Rows from block 10 of the image encoder, named by matrix and row number. Rows with one number belong to one neuron. Each number is 128 + 32 x the weight over its row's rms, rounded and kept within 0 to 255. All counts start at 0. After the name is the row's rms in percent of the matrix's.
# fc1: MLP up (encoder.blocks.10.mlp.fc1.weight, 640x160), inputs 0-79
# fc2: MLP down (encoder.blocks.10.mlp.fc2.weight, 160x640, transposed), outputs 0-79
fc1.416 098 [141 126  87 170 110 169 104  71 181 110 147  78 187 101 171 148 161 147 137 136 158 109 136 132 115 123 128 123 124  73 161 122 183 178 138 153 149 210 133 151 151  85 143  81 127 115  83 175 144 123 121 129 143  95  89 119 103 113 144 151  91 152 116 143 177 132  65 145  78 100 128 142 141  77 108  89 141 121 142 144]
fc1.417 110 [130 121  80 141  97 132 156 103 106 177 142 151 104 184 107 126 104  80 152 112 138  87 172  85  99 132 122 127  33 130 150 140 109  78  97 172 119 103 134 148 115 139 134 147  86 110  98 139 135 110 149  67  88 120 125  82  94 136 205 112 173 103 123 130 136 117  80 154 134 101 103 134 111 158 157 129 186  84 201 147]
fc1.418 087 [139 109  65 129 179  94  68 134 131 138 113 111 185  96 159 116 138 107 180 136 110 176 167 120 137 150 115 122 128 105  75 103 102 175 104 159 185 126 114 108  78 133 138 110 105 152 187 128 155 146 177 129 102 138 108 133 107 170 111 141 115  83 144 149  69 129 118 184 146 169 151 152  85 190 138  86 167 155  81 112]
fc1.419 085 [118 119 129 128 128 121 127 124 147 101  92 134  75  93 134  65  95  75 114 123 151 136  78 185  99 160 132  98  91 170 156 130 115 106 150 101 131 167 159 169 131 145 151 192 134 152 148 173  83 168 149 139  93 133 174  93  92  91 176 120 136 109 149 131 115  81 177 120 110 137 127 121 101 124 176 108 111 113 164 129]
fc1.420 096 [146 153 134 156  67  91 154 152 135 130 103 168 109 136  94 199 166 116 137 106  92 135 189 116 118 134 118 124 132 190 122  38 141 133 128 112  98 167  58 106 101 121 185 115 142 162 168  90 149 199 121 139 110 180  92 134 159 171 117 102 169 163 147 122 118 169 112  98 152 115 118  96 111 122 187 100  64 120 108 152]
fc1.421 109 [165 109 192 171 128 125 109 159 104 130  89 100 110 151 140 168 124 153 108 216 111 163  96 152 134 135 133 171  92 100 180 152 113  96 123  66 145 172 145 114 104 180 162 119 112 107  86 117 114 128 140 185 136 145 121 146 133  89  77 185 173 142 145 114 139 120 101  83 139 180  88  89 148 173 142 167 115  90  96  49]
fc1.422 110 [105  23 101 136 107 116 196 130 115 105 106 138 102 148 166 106 150 112 111  77  98 170 113 110 174 142 163 159  97 158 152 181 126  77 136 134  97 146 140 109 233 103 102 115 146 163 135 159  86 159 123 117 132 102 130 117 128  71 108  96 153 122 138 158  58 150 133 180 117 148 109 140 166 137 114 104  69 152 123 172]
fc1.423 124 [142  69  78 150 118  83 108 144 151 131 110 119 112 139 121 135 159  94 102 168 112 105 104 109 132 111 189 159 113 164 142 128 111 115 211 133 192 103 128 107 120 142 146 139 141 156 209 179 128 144  54 135 125 140  96 113 117 110  96 162 166  78 154 174 127 141  89 159 133  90 151 140 158  89 123 160 119 149 137  91]
fc1.424 099 [144 125 182 136 149 122 126 129 167 103 175 140 152 103 107 193 171  55  95 107 189  77 173 204 132 174 124 165 125 144 118 137 141 125 136 139 130 152 172  91 127 117 112 165 167 124 115 135 110 162 198  89 165  90 136 160  60 120 118 131  61 123 166 126 124 112 121 190 150 141 134 167 152 131 123 134 208  80 176  97]
fc1.425 102 [145 137  68 154 159  89 135  94 159 134 144 107 171 152 135 178 107 125 127 101  99 128 162 119  64  94 154 158 107  54 174 164 160  74 148 183 146 154 147 150 142 133 158 107 206 139  71 194 154 113 159 178  96 148 112 152  93 170 137 144  70 107 110  64 155 114  90 150  87 132 113 133 104 139 134  49 177  87 140 171]
fc1.426 097 [122 101  99 151  98 117 124 130 156 129 107 155 106 146 194  95 122  94 124 115 100 129 153 132 196 102 157 110 139 107 137  88 136 151 123 166 144 110 200 123 108 110 120 168 117  93  93 109 183 119 116 151  72 123 141 164 108 151  99  70 130 104 108 133 117 129 161 135 134 135 196 143 103  71  94 133 129 146 130 163]
fc1.427 088 [173 202  95 165  71  78 175 103 161  80 160 134 175 151 112 181  74  97 145  82  85 155 204 103 150 127 119 100 166  93 103 201 171 184 136 145 136 135  63  96  90 165 134 123 120 131 115 140 178 125 123 151 128 120  79 132 103 121  85 113 145  91 134 107  89 111  96 135 171 117 113  94  58 189 152 161 162 120 114 135]
fc1.429 093 [157  87 106  93  76 106  91 108 163  73 159  88 122 137 121 126 106 140  97 119 169  62 141  82 127 118  96 161 123 128 137 173 162  98 112  83  88 128 105 103  97  91 169 178 113 181 211 103  56 114 118 120 174 123 132 138 109 125 148  93 109 163 147 110 123 150 113 172  85 169 119  98 129  75 194 125 129  98 133  67]
fc1.430 115 [ 96  86  93 188 161  64 155 132 139 150 140 157 160 155 119 119 135 133 103 130 154 150  85 119 150  69 127 138  56  70 131 111 127 117  94 119 107 145 186 128 160  45 118 189  90 159 186 143 120 155 144 121 114 157 180  99 144 127 103  74 145 161 163 148 118 151 180 104 147 130 133 173 193 161 161 108  97 117 120  92]
fc1.431 100 [144 181  95 132 121 187 140  90 101 166 144 126 157  90 159 123 146 105 200 154 159  94 114 130  99 141 119 199 154 128 134 109 134 108  88 104 105 119 138  92 149 143 138  91 195  98 113 154  95 159 148 122 117 120 143 124 123 130 124 129  89  52 139 103 128 115 109 232 181 146 123 100 122 131 151 165 146  90  73 114]
fc1.432 099 [150 157  90 194  94 164 110 143 145 103 139 129  92 117 135 126 103  93 133 179  81 192 163 130 138 122  89 149 137 120 167 120  84 131 117  94 149 169 166 121 150  88 130 140  89 185  84 157 140  86 161 183 112 147 101  92 116 146 104  91 113 165 133 116 168 106 118 135 118 149 158 164  42  74  81 122 111 124 118 152]
fc1.433 102 [ 95 146 132 141 137 131 120 176 159 120  62  87 151  88 126 151 136 166  98  80 122 140 123 160 172  86 138 119  84 111  95 145 119 169 130  41 148 151 113 116 166 183 103 146 152 155 143 139 111 137 112  94 121 122 150 105 124 134 110 129 107  49  97 191 116 116 144 147 129  59 134 115 171  97 155  75 134 115 159 201]
fc1.436 099 [196  99 147 126  96 167  85  77 150 140 162 197 104 135  94 135  97 109 149 140 114 141  87 162 112 111 105 124 138 137 110 184 169  95 154 151 133  91 123 168 105  95 157 180 183 147 161  87 102 150 125 117 186 122 150 153 103 164 103 137 126 147 154 173 163  94 120 172  89 114 100 157 151 134  66 133 180  62 164 104]
fc1.437 072 [ 74 101  85 123 104 173 115 141  90 159 140 103 153 108 135 102  73  53 101 173  73 202 168  99 126  68 111  87  99  98 152  73 100 129 128  75 127  60 147 180 108 120  83 174  45 116 107 123  83  86  72 108 170 105 157 155 158 130  79 151 187  58 115 123  89 122 137 126 118 126 159 132 112  98 129 117 142 128 124 129]
fc1.438 102 [ 68 130 110 134 133 146  81 127 130 182 145  92  64 130 155 108 121 197 144  97 150 121 204 106 154 120 157  78  53 142 125 138  81 133 169 100 118 117 121 101 162  87  97 141  62 155 123  99 121 157 183 132  62 139 141 131 124 194 203  83 112 132 122 155 109 114 126 159  82 158 158  96 125 130 134 170 131 150 101 121]
fc1.439 109 [118 169 127  89 192 143 111 131 101 110  80 117 118 158 142 176  86 146  86 110 184 131 110 200 128 102 181 135 165  87 154 152 136 128 120 133 153 176 129 137 129  94 137  97  65 119 133 132 111 191 147 124 154 143 177  54 118 156  86 150 179 181 224  95 116  94 143 185 115 166 153 120 100 136 123 181 115  79 111 119]
fc1.440 098 [146  90 141 137 128 144 155 182 102 118 143 107 113  81 115 123  54 146 127  90 117 162 216 159 139 162 114 115 197 145  95 108 145  70 126 161 111 151 124 117  95 161 120 139 132 162 139 163 117 132  48 140 159 142  81  98 143 155 136  92 174 108 134 112 113 109 133 133  46 169 135 124 121  71 108 107 126 123 116 153]
fc1.441 100 [137 130 119 167 183  92 153 127 136 158 121  72 153 157 101 106 148 137 165 165 146 106 173  81 206 154 195 160 123 108 124 122 116 177 131 101 158  96 149 137  99  94  60 174 161 124 163 160 119 124 127 113 139 131 159 180 150  50 117 128 135  97 116 116 108 126 144 133 187 111 187 180 118 190 185 101 143 113  95  90]
fc1.442 093 [190 140  61 114 116 108 181 132 185 117 144 142 144  84  94 156 114 182 156  89 112 181 120 152 189 106 119 126 131 158 109 108 115 125 100 137  87  74 160 152 119 135  92 135 124  75 143 131  83 123 118 123 145  73  75 148  75  99 183 189  85  98  95 136 132  78 120 107 164  59 177  93 102 116 119 126 204 114 134  94]
fc1.443 095 [ 76  78 113 115 145 127  93 111 140  85 170 148 133 124 146 187 161 138 173  95 163 110 142 176  84 146 146 188 204 145 156 159 155 112 126 124 166 135 101  86 107 129 131 134 129 190 153  88 123 141 127  90 154 125 103  99 118 114 126 155 133  86 155 136 120  85 102 103 115 175 149 108 174 148 142  71  83 120 139 136]
fc1.444 100 [ 78 168 134  92 125  65 109 185  70 172 148 154 141 177  90 182 164 139 121  66 117  86 120 136 119 128 144 107 165 129 129 151 165  96 162 112 148 135 145 142 152 141 146 184 140 129 151 120 154 122 141  67  44 134  77 100 139 102  95 146 117 144 150  73 152 125 112 149 131  88 147 147 102 159 116 129 120 114 146 109]
fc1.445 099 [ 92 132 129 135 121 158 129 140  92 173 162 156 166 171  65  68  87 139 163 131  94  93 141 125 156 122 148 108 123  87 114 195 150  52 130 137 116 138 155 155  56 124 166 119  81 124 157 122 150 154 124 133  92 113 174 129 157 173 109 109 114  86 196 171 148 113  90 165 121 169 178 127 148 122 155 130 101  99 168 100]
fc1.446 095 [117 109 123  76 130 166 125 142 118 116  99 148 139  57 144  95 164 205 103 152 169  99  85 136 156 204 127 152 108 153  96 138 135 164  77 133  89  82 114 100 175 167  90 112 120 148 153 142 159 113 138 128 138 170 141 110 149  81 115 121 107 128  69 112 146 140 144  99  47 181 143 139  78 132 169 134 107 157  57 135]
fc1.447 100 [145 151 175 156 161 101 154 107 142 141 130 106 119  83 101  93 120 111 163 161 145 125 124 143 123  63 107 106 123 185 128 123 142 139 114 103 109 121 133 193  79 157 172 121 174 119 159  62 103 187 140 110 103 142 147 179 109 145  83 117 111 135 133  82 109 118 101 174 122 143 154 169 115 154 102 143 151 139 123 117]
fc1.448 100 [100 128  94 161 136 138 121  95 135 153 143  90 119 104  99  72 185 141 188 150 139 139 137 116 116 128  93  66 178 124 194 120 130  14 169 142 137 103 139  61  99 144 143 143 114  82 133  88  93 150 185 124 164 119  92 139 156 178 137 161 155 160 142 119 146  76 155 158 110  90 162 155 150 184  91 126 128 126 132 109]
fc1.449 095 [144 156 107 133 128 166  80 170 177  69 137 191  48 153 114 125 178 170 150 125 107 168 129 143 131 169 174 141 179 152 170 168 163 116 136 118 106 118  71 107 136 142 109  87 101 115 135  95 112 110 153 114 159 165 196  78 130 138  85 144 188  95 186 134 145 107 120 153 101 116 111 130 121 154 153 205  88 112 137 172]
fc1.451 107 [120 156 137 119 163 135 167 150  94  73 101 141 104 163 153 147 119  77 123 157 187  84 158  81 120 165 120 184 164  90 128 202 153 116 121 159 145 136 173 161 183 137 118 103 147 127 130 123 159 147 108 143 109 179 114 121  82 168 106 136  98 105 140 171 148  67 118  91 124 175 148 126 104 154 109 132 124 133 112  78]
fc1.452 111 [105 121 137  87  74 130 175  79 127 116  66 124 171 114 128 101 138 131 148 130 112 164 141 129 132 124 144 169 133 101 122  72 119  86  83   1 140 100 128 109 125 169 111 157  97 183 135 103 127 136 149 133 132 126 123 125 130 160 112 190 155 142 179 137 116 186  87 118 161 146 108  82 144 134  74 154 124 120 148 131]
fc1.454 096 [172 111 152 111  73 116 124 149  90 104 107 145  80  94 132 137 139 146  90  78  82 124 154 150 123 127 120  76 105 116  75 163 126  84 113 145  99 129  99 109 182 118 109  95 117 171  97 161 114 196 171  95 194 122 109 105 186 131 132 101 134 106 166 132 113  78 146 158 125 132 117 106 129 127 164 146 168  97 215 125]
fc1.455 108 [146 155 159 100 143 175 182 132 175 122 161  90 114 123 126 120  97 120 167 113 120 131 149 168 100 150 154 194  70 116  87 114 177 151 161 117 141 137 105  73 119  84 156 191  83  97 172 106 157 108 119  64 140 131 118 154 206 151 124 102 134 123 168 122 125 131 117 182 164 119 164 162  97 108 236 195 108 136 185 154]
fc1.458 113 [137 165  87  98 166  91 181 154 109 120 167  89 115 136  86 114  95  91 126  98  70 155  92 132 129 135  59 126  88 157  87 162 164 113 160 106 131  98 169 127 137 172 158 120 118 157 131  97 141 147  83 102 136 121 118 160 119 105 118 147 134 140 144 150 119 141 143 176 150 110 153 171  72 143 118 125 145  84 147 167]
fc1.459 108 [132  77 101 195  99 110 115 125  76 111 119  82 152 141  93 102 207 172 117  67 114 113 101 180 134 111  99 157  89  70 140 139 154 110 117 158  91 166 108 120 135 120 133 206  95 117 170 128 133  95 162 127  96 124 148 136  90  75 154 100 118 132 123 105 128 114 234 115 159 131 136 156 112 138  99 116 136  79 135 141]
fc1.461 106 [156 124 144 109 166 128 126 143 119 100  98 193 180 141 160 106 106 140  95 135 198 186 124 157 189 152 124 128 131 187 145 110 181 129  81 171 101 160  79 125 162  90 108 111 122 159 143 155 129  88 164 102 106 151 148 133 154 107 152 185 143 171  99 151 143 170 151  86 142 137 171 108 158 185  90 133 140  93  81 157]
fc1.462 104 [142 105 158 154 147 243 105 178 107 132 148  87  95 104 139 146 130 129 166 116 133 173  48  91 146 150 100 126 150 172 195 125 123 128 139 118 144 140 121 146 119 168 143 185 113 135 192 163  82 111 131 119 106 145  91 167 129 175 174 105 131 113 104 103  95 103  99 139 114  79 144  73 174 115  60 106 105  97 170 110]
fc1.463 105 [165 168 161  46  92 122 127 127  57 158 101 144 118 131 165 134 143 113 109  82 139 106  94 121 117  71 174 139 151 141 146 106 116 113 144 216 115 138 152 150 194 126 133  73 159 153 143 121 139 128  93 128 126 153 151 110 117  71 121 128 107 145 125 181 145 155  91 105 115 129 159 129 126  95 146 117 142 141 136 194]
fc1.464 111 [155 212  72 153 122 141 158 140  99 104 116 104 160 155 111 141  84 143 114 135 146  72 140 165 134 151 143 154 118 166 102 136 142 125 151 126 154 122 124 117 144  82 186 163 157 169 140 122 140 159 120 120  80 105 161 135 121 176 129 158 100 101 122 137 131 138  58 176 127  74  77 183  76 119 126 122 153 184 109 161]
fc1.465 087 [106 122 160 144 118 105 181  72 142  97  82 164 119 136 107 145 120 140 171 137 107 121 142 133 194 110 131 120 124 115 180 121  66  68 160  98  51 119 129 114  90 166 130 100 158 102 132 124 141 151 142 124 148 129  78  83  97 150  79 140 167 115 133 133 141  77  99 121 144 104 134 147 103 184 113 180 121 107 125 137]
fc1.466 104 [105 100 100 155 155 152  91 106 144 166 116 168  91 111 129  90 133 113 143 122 177 148 119 131 125 126 174  98 123 134 136  80 125 135 156 138  99 185 104  82 139 176 113 108 125  87 195 127 130 147 131 128 121 107 142  84 132 127 130 116  98 104 193 136 157  82 176  70 218 100 131 139 143 139 118 155  99 254 117 133]
fc2.416 100 [116 122 147 139  80  90 112 121 121  92 147 193 141  98 135 155  88 121 163 123 115 138  88 115  77 175 143 135 121 119 106 149  91 159 124 148  93 119 147 152 111 127 169 129  88 140 148  92 172 143 161 108 112 116 128 158 113  77 155 106 122 115 171  72 140 125 147 122 104 118  56 153 123 168 110 160  81  58 115  94]
fc2.417 105 [136 198 132 146 130 156 154  70 159 101 101  59 165 135 120 126 135 122 140 135 102 115 129 127 101  83 173 145 174 162  79 146 140 118 122  94 109 130 137 160 206 171 156  95  76 138  91 151 128 133 180 153 176 127 177 102 112 111 120 188 210 121 126 163 144 152 155 149 133 182 123 110 162  89 124 118 145 120  94 164]
fc2.418 085 [120 205 164 166 136 168 101 160 122 139 117 139 157 118  83 170 164  69 130 138 105 131 128  71 227 117 153  41 162 133 140 179 153 110 187 144 108 104 211 145 103 131 127  55  81 136 142 125  93 128 176 107  92 112 123 136 159 114 138 167 108 129 162 135 142 165  65 168 163 142 160 153 137 120 113 207 118  93  92 130]
fc2.419 082 [114  99 124 145 150 114 187  94 129 192 111 123 205 115 126 221 113 116  65  96 111 140 175  66 133  98 139 160 145 123 163 127 112 172 104 114 126 105  97 158 129 108 127 140 160 177 106 117 120 124  76 153 150 140 163 216  92 132 138 168  74 117 121 131 167 164 107 118 109  79  86 169 114 128 104 196 120 171  79 111]
fc2.420 097 [144 158 152 140 121 145 140 124 152 132 120 133 121  75 102  53 104 114 105 158 111  92 116 148 149 141 161  61 140 115 143 176 154 120 120 149  92  51 110 116 133  86 116 129 108 187 142 141  81 167 137  72 170 124 105 168  96  87 101 188 193 150 111  97 122 119 161  53 120  97 130 131  64 115 105 156 170 125 197 150]
fc2.421 109 [140  94 137 154 180 150  77 125 135 106  55 165 133 138 106 128 145 106 133  83 113 101 130 115  87 165 116 171 168 128 117 131 164 125 145 138 173  99  65 225  74 180 118 118 116 151 125 115 137 146  61 172 124  93  81 130  90 140 140 140  56  96 151 117 159  74 171 106 152  92 134 136 111 120 101 159 150 125 143 154]
fc2.422 104 [ 67 145 116 177 152  62 115 138 149 143 162  60 132  87 128  90 137  97 116 156 170  65 177 152 124 128 173 147 106 144 160 116 142 163 113 139 119  94 125 138  90 170 152 171  74 132  87 140 153 108  94 143 191 134 114  59 140 120 149 172 117 125 142 112 120  72 183 100 154 142 163 104  81 163 100  81  83 115 168 139]
fc2.423 119 [ 95 109 123 172  98 148 136 115  99 134 116 108 126 123 144 124  79 165 126 117 142 105 133 182 125 119 118  78 122 175 137 130 125 141 167 100 134 112 169 132  47 136 108 112 163  76 177  78 134 123 115 171 171 183 144 127 149 113 159 129 122 138 106 104 154 133 117  82 161 119  80  68  89  43 120 201 116 118  92  95]
fc2.424 102 [127 136 166 104 139  88 110 158 158 156  78 129  97  89 177 102  64 163 121 187 117 134  81 113 150 139 140  97 102 174 160  85 141 150  79 142 136  71 153  98 187 118 130  95 152 135 105  89 168 123 122 115  81 113 145 176 139 142 129 167 208 145  95 116  86 169 144 145 132 156 104 142  95  87 141 190 118 152 106 150]
fc2.425 109 [ 93 168  94 101 115 115 136 148 125  50 122 152 110  91  90 149  97 112 167 159 147 102  83 152 135 141 151 166 162 109 101 148  91 124 110  83 137 169 103 142 129 109 131 107 163  81 145  80  80  79 140 157 136  79 118 173 113 150 118 177  63  86 145 147 157  95 174  91 138 169 100 118  93 176 114 146 118 113 180 118]
fc2.426 090 [128 134 128 133 149 131 129 160 130 180 116 111 156  99 111  99 120 202  97  91 108 176 132 153 194 149 101 167 116 153 170 103 128 185 121 103 142 148 145  71 151  95 118 120 164 134 138 114 120 156 130 133 130 140 134 148 131 132 110 139 115  58 144 108 147 119 104 104 109 126 115 103 166 107 139  71 155 186 184 125]
fc2.427 104 [151  91 109  71 105 171 115 128  93 150 156  79 162 120 164 114 165 177 146 163 133 180 112 168 137  95  76 133 114 154 107 112  66  42 170 113 139 132 144 160 121 128 139 108 111 105 114 165 133  91  98  99  83 174  59  98 115 125 109 111 132 122  90 149 146 117  76 102 170  89 153  98  95 198 138 123 157 115 101 170]
fc2.429 092 [105 195 127  96 138 130  95 153 149 139 144 150 114 123 141 161 121  82 144 145  78 187 111 208 134 138 113 131  93  79 147 138 143 111 138 158 158 132 123  76 124 133  93 119 123 117 170 131 160 169 126 150 142 202 106 106 149 156  81 173 175 173 125  75 123 101 190  69 130 103 168  90 102 147 122 189 150 122 119  84]
fc2.430 116 [129  82 158 149 114 151 139 126 136 197 178 157  99 131  93 148 127 162 148 116 191 124 107 113  82 119 136  65  87 213 103 138 124 106 137 163  99 175 123 152 110 130  43  90 132 150  92 104 154  95  94  83 163 130 152 140 153 123  98 120 140 138 113 141 114 145 202  56 103 127 131 193 110 171 119  66 167 109 140  94]
fc2.431 101 [122 110 163  56 133 152 162 133  87  93  96 124 152 130 134 176 134 177  96 154 110 139 111 133 172 102 140  60 165 108 107 175  85 122 104 147 183 128 119 168 124 137 104  47  69 176  96  69 114 120  90  84  98  58 146 119 141  70 145 135 119 111 142  95  94 148 150 132 122 112  80 122  98 107 190 169 131 202 126 125]
fc2.432 093 [113 149 129  60 154 126 154  92 188 159 141 145 160 122 113 113 146 117 106 115 151 112 118 139 118 109 119  78  88  94  98  39 159 181  63 163  88 146 169  55 122 134 171 133 190 111  94 135 166 165 136 119 100 114 112 201  89 145 133 215 123 140 119 151 102 100 104 163 126 182 145 123 180 126 148 105 148  77 146 148]
fc2.433 091 [108  98 100 138 142  47 131 149 148 132 146 101 110 167 102  80 133  96 130 115 108 152 100 114 138 165 130 126 132 118 139 115 158 125 111 124 103 109 132  86 142 160  82 150 130 113 123 150 102 169 130 179 135 115 145 144 134  67 104 132  99 135 110 159 216 165  97 124 110 193  92 130 114 167 113 101  87 111  75 108]
fc2.436 096 [ 69 125 154 123 163 136 115 149 130 118 101 190 143  99 205 130 130 178 121  99 144 100 142 170 148 179 119  85 134  80  87 126 128 134 190 115 150 132 157 132 119  94 128  79 106 121 171 209 122 147 191  95 181 123 139 151 163 158 127 138 171 131 119 146  81 139 132 106 188  89 139 139 126 133 108 126 120  65 158 194]
fc2.437 069 [135 178 109  99 170 184 149 104 127  96  47 131  87 165 144  85  56  97 147 140 198 109 143 135 120 106 166  98 209 115 114 124 168 151 126 189 124 101 111 187 140 169 154 144  96 118 122 118 162 163 148 157 137 210 171 127  91  63 152 131 108  93 140 132  91 130 131 113 139 147  86 190 144 144 135 171 127 182 106 179]
fc2.438 104 [161 188 137 113 146  86 151 152 139  76  82 109 206 178 140 142 127 131  78 141 140 183 107 142 116 187 133  82 148  81 158 124 107 117 100 107 175 156 126 139 164 136 120 108 133 113  74 141  76 130 155 146 123 151  98 134 117 116 144 107  76 206 128 171 192 116 154 116 100 109  96 136  85 116 107 141 155  85 163  97]
fc2.439 114 [100 136  66 123 229 109 140  71 119 125 160 179 159 100  74  89 202 152 132 121  71 134  79  85 146 112 155 157  61 120  96  97 136 183 119 166  84 152 156  68 101 110 130 170 125 104 119 134 128 133 100 158  84 196 106 151 160 106 148 126 137 138  97 146 166 128  72 122 160 102 153  69 164 153 146 158 133 120 130 146]
fc2.440 104 [123 119 147 168 102 128 152 101 136 148 110  96 100 123 110 106 176  61  81  78 155 118 176 159 161 119 177 118 143 133 147 133 134 142 107 139 157 161 125 137 102  88  76 100 154  71 156 102 194  85 137 116 212 117 101 198 150 140 122 112 138 116 141 123 166 142 104 140 112 133 128 108 113 169 132 210 135 122 121  84]
fc2.441 100 [ 92 118 111 150  92 138  78 117  89  84 139 132  88 164 105 113 123  59 155 139  84 162 141 160 169 114  88 150 122 162  84 130 142  82 138 109  59  93 152 161  85 168  90 104  94 104 169  95  94  95 135 151 164 174 123 156  92 141 161 173 123  99  82 179 150 106  81 126 102 146 114 149 151 148  69 112  82 124  88 136]
fc2.442 096 [ 85  87 129 170 167 142  92 120  98 228 126 158 185  56 158 151  95 103 137  79 170 150 115  75  40  95 118 162 156 139 174 117 127  69 128 119 138  99 122 155  75 129  99 122 127 157 160 126 141  98 111 127  84 134 111  97 118 126 123 150 152 174 140 147 135 110 117 118 108  86 150 168  73 113  31 124  97 105  94 130]
fc2.443 084 [ 95 133 103 131 114 147 128 137  97 131 139 118  71 108 142 167  70 183 144 140 175 165 142  99 172 162 105  82  52 142 154  57 108  89 147 104  82  58  91 100  79  99 158 105 125  80 141 171 125 120 189  95 181 152  82 126 123  94 140 100 134 155 150 105 137 153 152 102 109 155 155 142 134  74 122 129 110 175  85 122]
fc2.444 092 [ 65 161 144  96 172 120 199 102 153 155 171 152 121  89 160 111 104 156  94 176 152 131 108 174 163 142  77 151 130 132 121 151 134  97 135  76  95 128 120 130 112 129  84 139 156 136 137  85 103 189 153 129  51  64 147  92 148 178 149 165 153  99 136 127  84 146 155 121 120 166 133 206 112 154  79 134 109 121 108 107]
fc2.445 100 [117 165 130 136 110 126 141 185  86 149 155 119 118 159 142 127 198 119 120  97 180 148 124 138  71 109 107 166 119 123  97  65 131 125 138  85 171  77  85 141 111 101 113 164 128 105 101 200 136  90 150 160 127 107 118 137  85 106 115 164 106 185 103 116 136 141 102 175 117 117 162 183 152 127 137 107 131  80 185  96]
fc2.446 091 [131 153 121 140 179 120  94 168 108  50 158 122 156 119 124 124 124  82 103 176 117 100 112 136 116 146  66 114 134 176 167 119 117 144 193  95 135 135 130 169 178 161 170 118  87 158  87  62 187 136 148 200 189 101 142 165 120  89  95 153 157 167 115 129  97 182 136 167 180 158  97 162 125 133 132  88  90 107 158 150]
fc2.447 107 [140 135 164 238 175 148 126 132 188 144 120 103 108 140 131 165 136 132 101 137 145 101 119 123 106 101 140  99 143  70 149 132 108 118  57 155  79 168 163 185 163 170 109 155 108  90 187 147 118 132 103 166 121 136 146 141  91 166 132 148 114  84 106 133 170 109 194 164 118 149 135 121 150 130 124 179 137 200 149  75]
fc2.448 092 [ 79 143 162 140  98 118  98 109 135 130  99 172  99 104 162 178 164 214 113 117  85  76 174 163 105  77 153 135 103 123  60 156 173 150 123 154 146 165 148  90 129 136 140 144 148 153 157 131  93 130 150  56 146 109 140 124 128  78 132 117  97 117  86 124 152  90 124 163  58 147  80 132 131 134 113 123  92 179  57 126]
fc2.449 093 [154 137 155 163 161  85 124 113 108 159 110 107 142 122 120 119 149  94 148 163  76 154 134 154 100  50  87 115 111 157 141 108 105 102 104 185 110 215 157 115 144 122 111 128  74 181  83 101 162 127 123  87 128 104 146 124 159  84 110 138 104 156 116  89  71 107 140 100  98 166 159 133 140 157 150 158 141 198 116  98]
fc2.451 112 [104 135 145 168 152  88  71 121 143  66 129 100 183 129  92  82 130  90 171 122 145  55 110 153 135  83 131 141  73 136 135 170 168 123 115 116 199 121 132 160 152 128  84 122 130 137  68 205 147 175 128 157  87 146 160 138 116  97 150 144 124 121  93  69  84 164  98 149 103 141 115 131 142 163 116 144 148  91 149  99]
fc2.452 108 [ 79 158 111 128 109 142  94  75 154 140 102 132 160 150 170 149 147  88 179  98  99 124 121 131 131 100 149 100 122 129  39 123 187 189 157 138 111  74 118 166 136 154  85  99 182 196 104 137 118 113 154 129 189  94 142  57 178 129 137 134 142  63  81 112 114 173 147 144 165 133 104 203 118 123 134 132 126 128 111 149]
fc2.454 091 [135 131 151 117 162 160 122 152 183  82 124 132 147 163 223 100 187 161 152 108 206 105  99 157  87 176 138 143 152  84 122 104  90 140 137 115 181 191 118 120 126 131 136  86 159 181 112 162  73 107 179 190 128  65 175 102 125 161  84 139 148 156  72 156 110 189 132 144 164 139 162 143 118 158 118 106 123 150 149  90]
fc2.455 112 [ 85  90 115 194  90  71 142 158 116 155 114 190 129 143 164 132 154 193 121  97 126  94 135 125 121 173 132 125 117  63 114 122 101 132 123 129 106 109 104 130 117 155 118 163 126 126 123 178 152 117 114 136 121 190  94 141 117  68 185 187 150 146 126 149 130 137 167 174  84  95 151 148 129 141 169  89 196  99 120 179]
fc2.458 123 [143  72 149 163 136 135  97  88 160  74 203 167 181 113 180 148 123 192 113 135 131 118 155  44 136 161  78 175 156 144 114 140  53 146 131 108 114 121 108 105 118 105  79 160  89 133 139 107 123  91 110 152 141 140 176 157 118 166 139 122 156 150 107 153 112 171 184 106  72 160 189 136 137  74 147 155 141 157 151 108]
fc2.459 109 [ 88  90 127 149 153 105 121 153 157 144 141 189 133 171 160 159 109  94 160 148 150 122 144 128 116 149 138 111 180 142 142 156 137 184  80 142 104 111  53 184 148 115 121 141 136 120 175 125 134  96 111 133 142 148 169 156 135 159  84 124 107 154 106 135 143 121 128 132  72 130 105 131 137 119  84  57 119 109 129 120]
fc2.461 113 [ 77 124  78 173  87 132 105 118 172  86 184 127 117 128 141  52 134 163 145 127 143  83  53  80 117 130  82 127 144 156  53  98 140  83  97 121 103 116 166 127 177 123 139 123 156 112 127 130 140 150 102 140 182 147 152 134 145 165 113  98 114 149  69 143 124  93  93 173 131  51  90 132  94 140  76 121 134 146 117 147]
fc2.462 107 [125 153 136 114 128 146 192 119 145 175 100  88 109  56 139  70 174 116 163 132 129  86  92 133 175  93 145 121 156 131 168 234 158 142  93 172 134 142 129 108 120 128  95  88 177 103 119 110 107 192 166 183 113 127 117  94 123 121 137 115 140  78  95 118 178 143 102 153  98 190  78 104 124 174 116 187  83 171 139 108]
fc2.463 104 [106  83  68 129 129 153  96  82 177 141 118 143  80  97 135  79 156 156 155 128 124 158 155 145 143 129 101  88 122 187 154  96 127 134 151  83  97 113  76 166 188 120 119 108 128 169 169  51 173 165 156  74 148 161  87 115 129 148 131  82 148 167 147 148 157 133 112 114 143 118 169 124 115  80 162 109 131 129 151 115]
fc2.464 105 [125 109 135 104  95 138 135 102 134 117 104 118 184 166 163 102  95 102 145 134 155 117 126 161 113 173  65  91 148 104  61 159 164 146 160 124 206 136 117  97  91  76  26 134 110  80 145 112 151 123 116 146 175 131 106 150 116 125  90 122 147  75 127 131 114 143 139 140 146 196  86 106 187 140 130 145 120 121 110 124]
fc2.465 087 [123 134 139 195 163 189 135 157 107 110 140  49 149 144 150 158 112 110 146 141  93 157 138 219  69 130  77 153 119 107  95  94 167 148 172 207 139 117 188 166 113 164  64 155 121 113 129  89 116  94 129  77  71  54 107 105 122 148 206 141 123 135 124 131  90 206 173 125 133 114 127 126 144  84 183 137 132 142 139  92]
fc2.466 103 [133 120 147 150 157 112 103 127 109 149 124 174  86 130 151 140  60 110 183 140 111 132  82 135 111  92  72  95  69 148 110 145 141 118 112 132 112 109 154  87 145  81 102  75  68  57  91  99 168 126 116  87 109 179 176 142 152  44 144  97 109  80 140  97 185  78 110 143  77 115 154 120 113 138 135 125 144  68 116 156]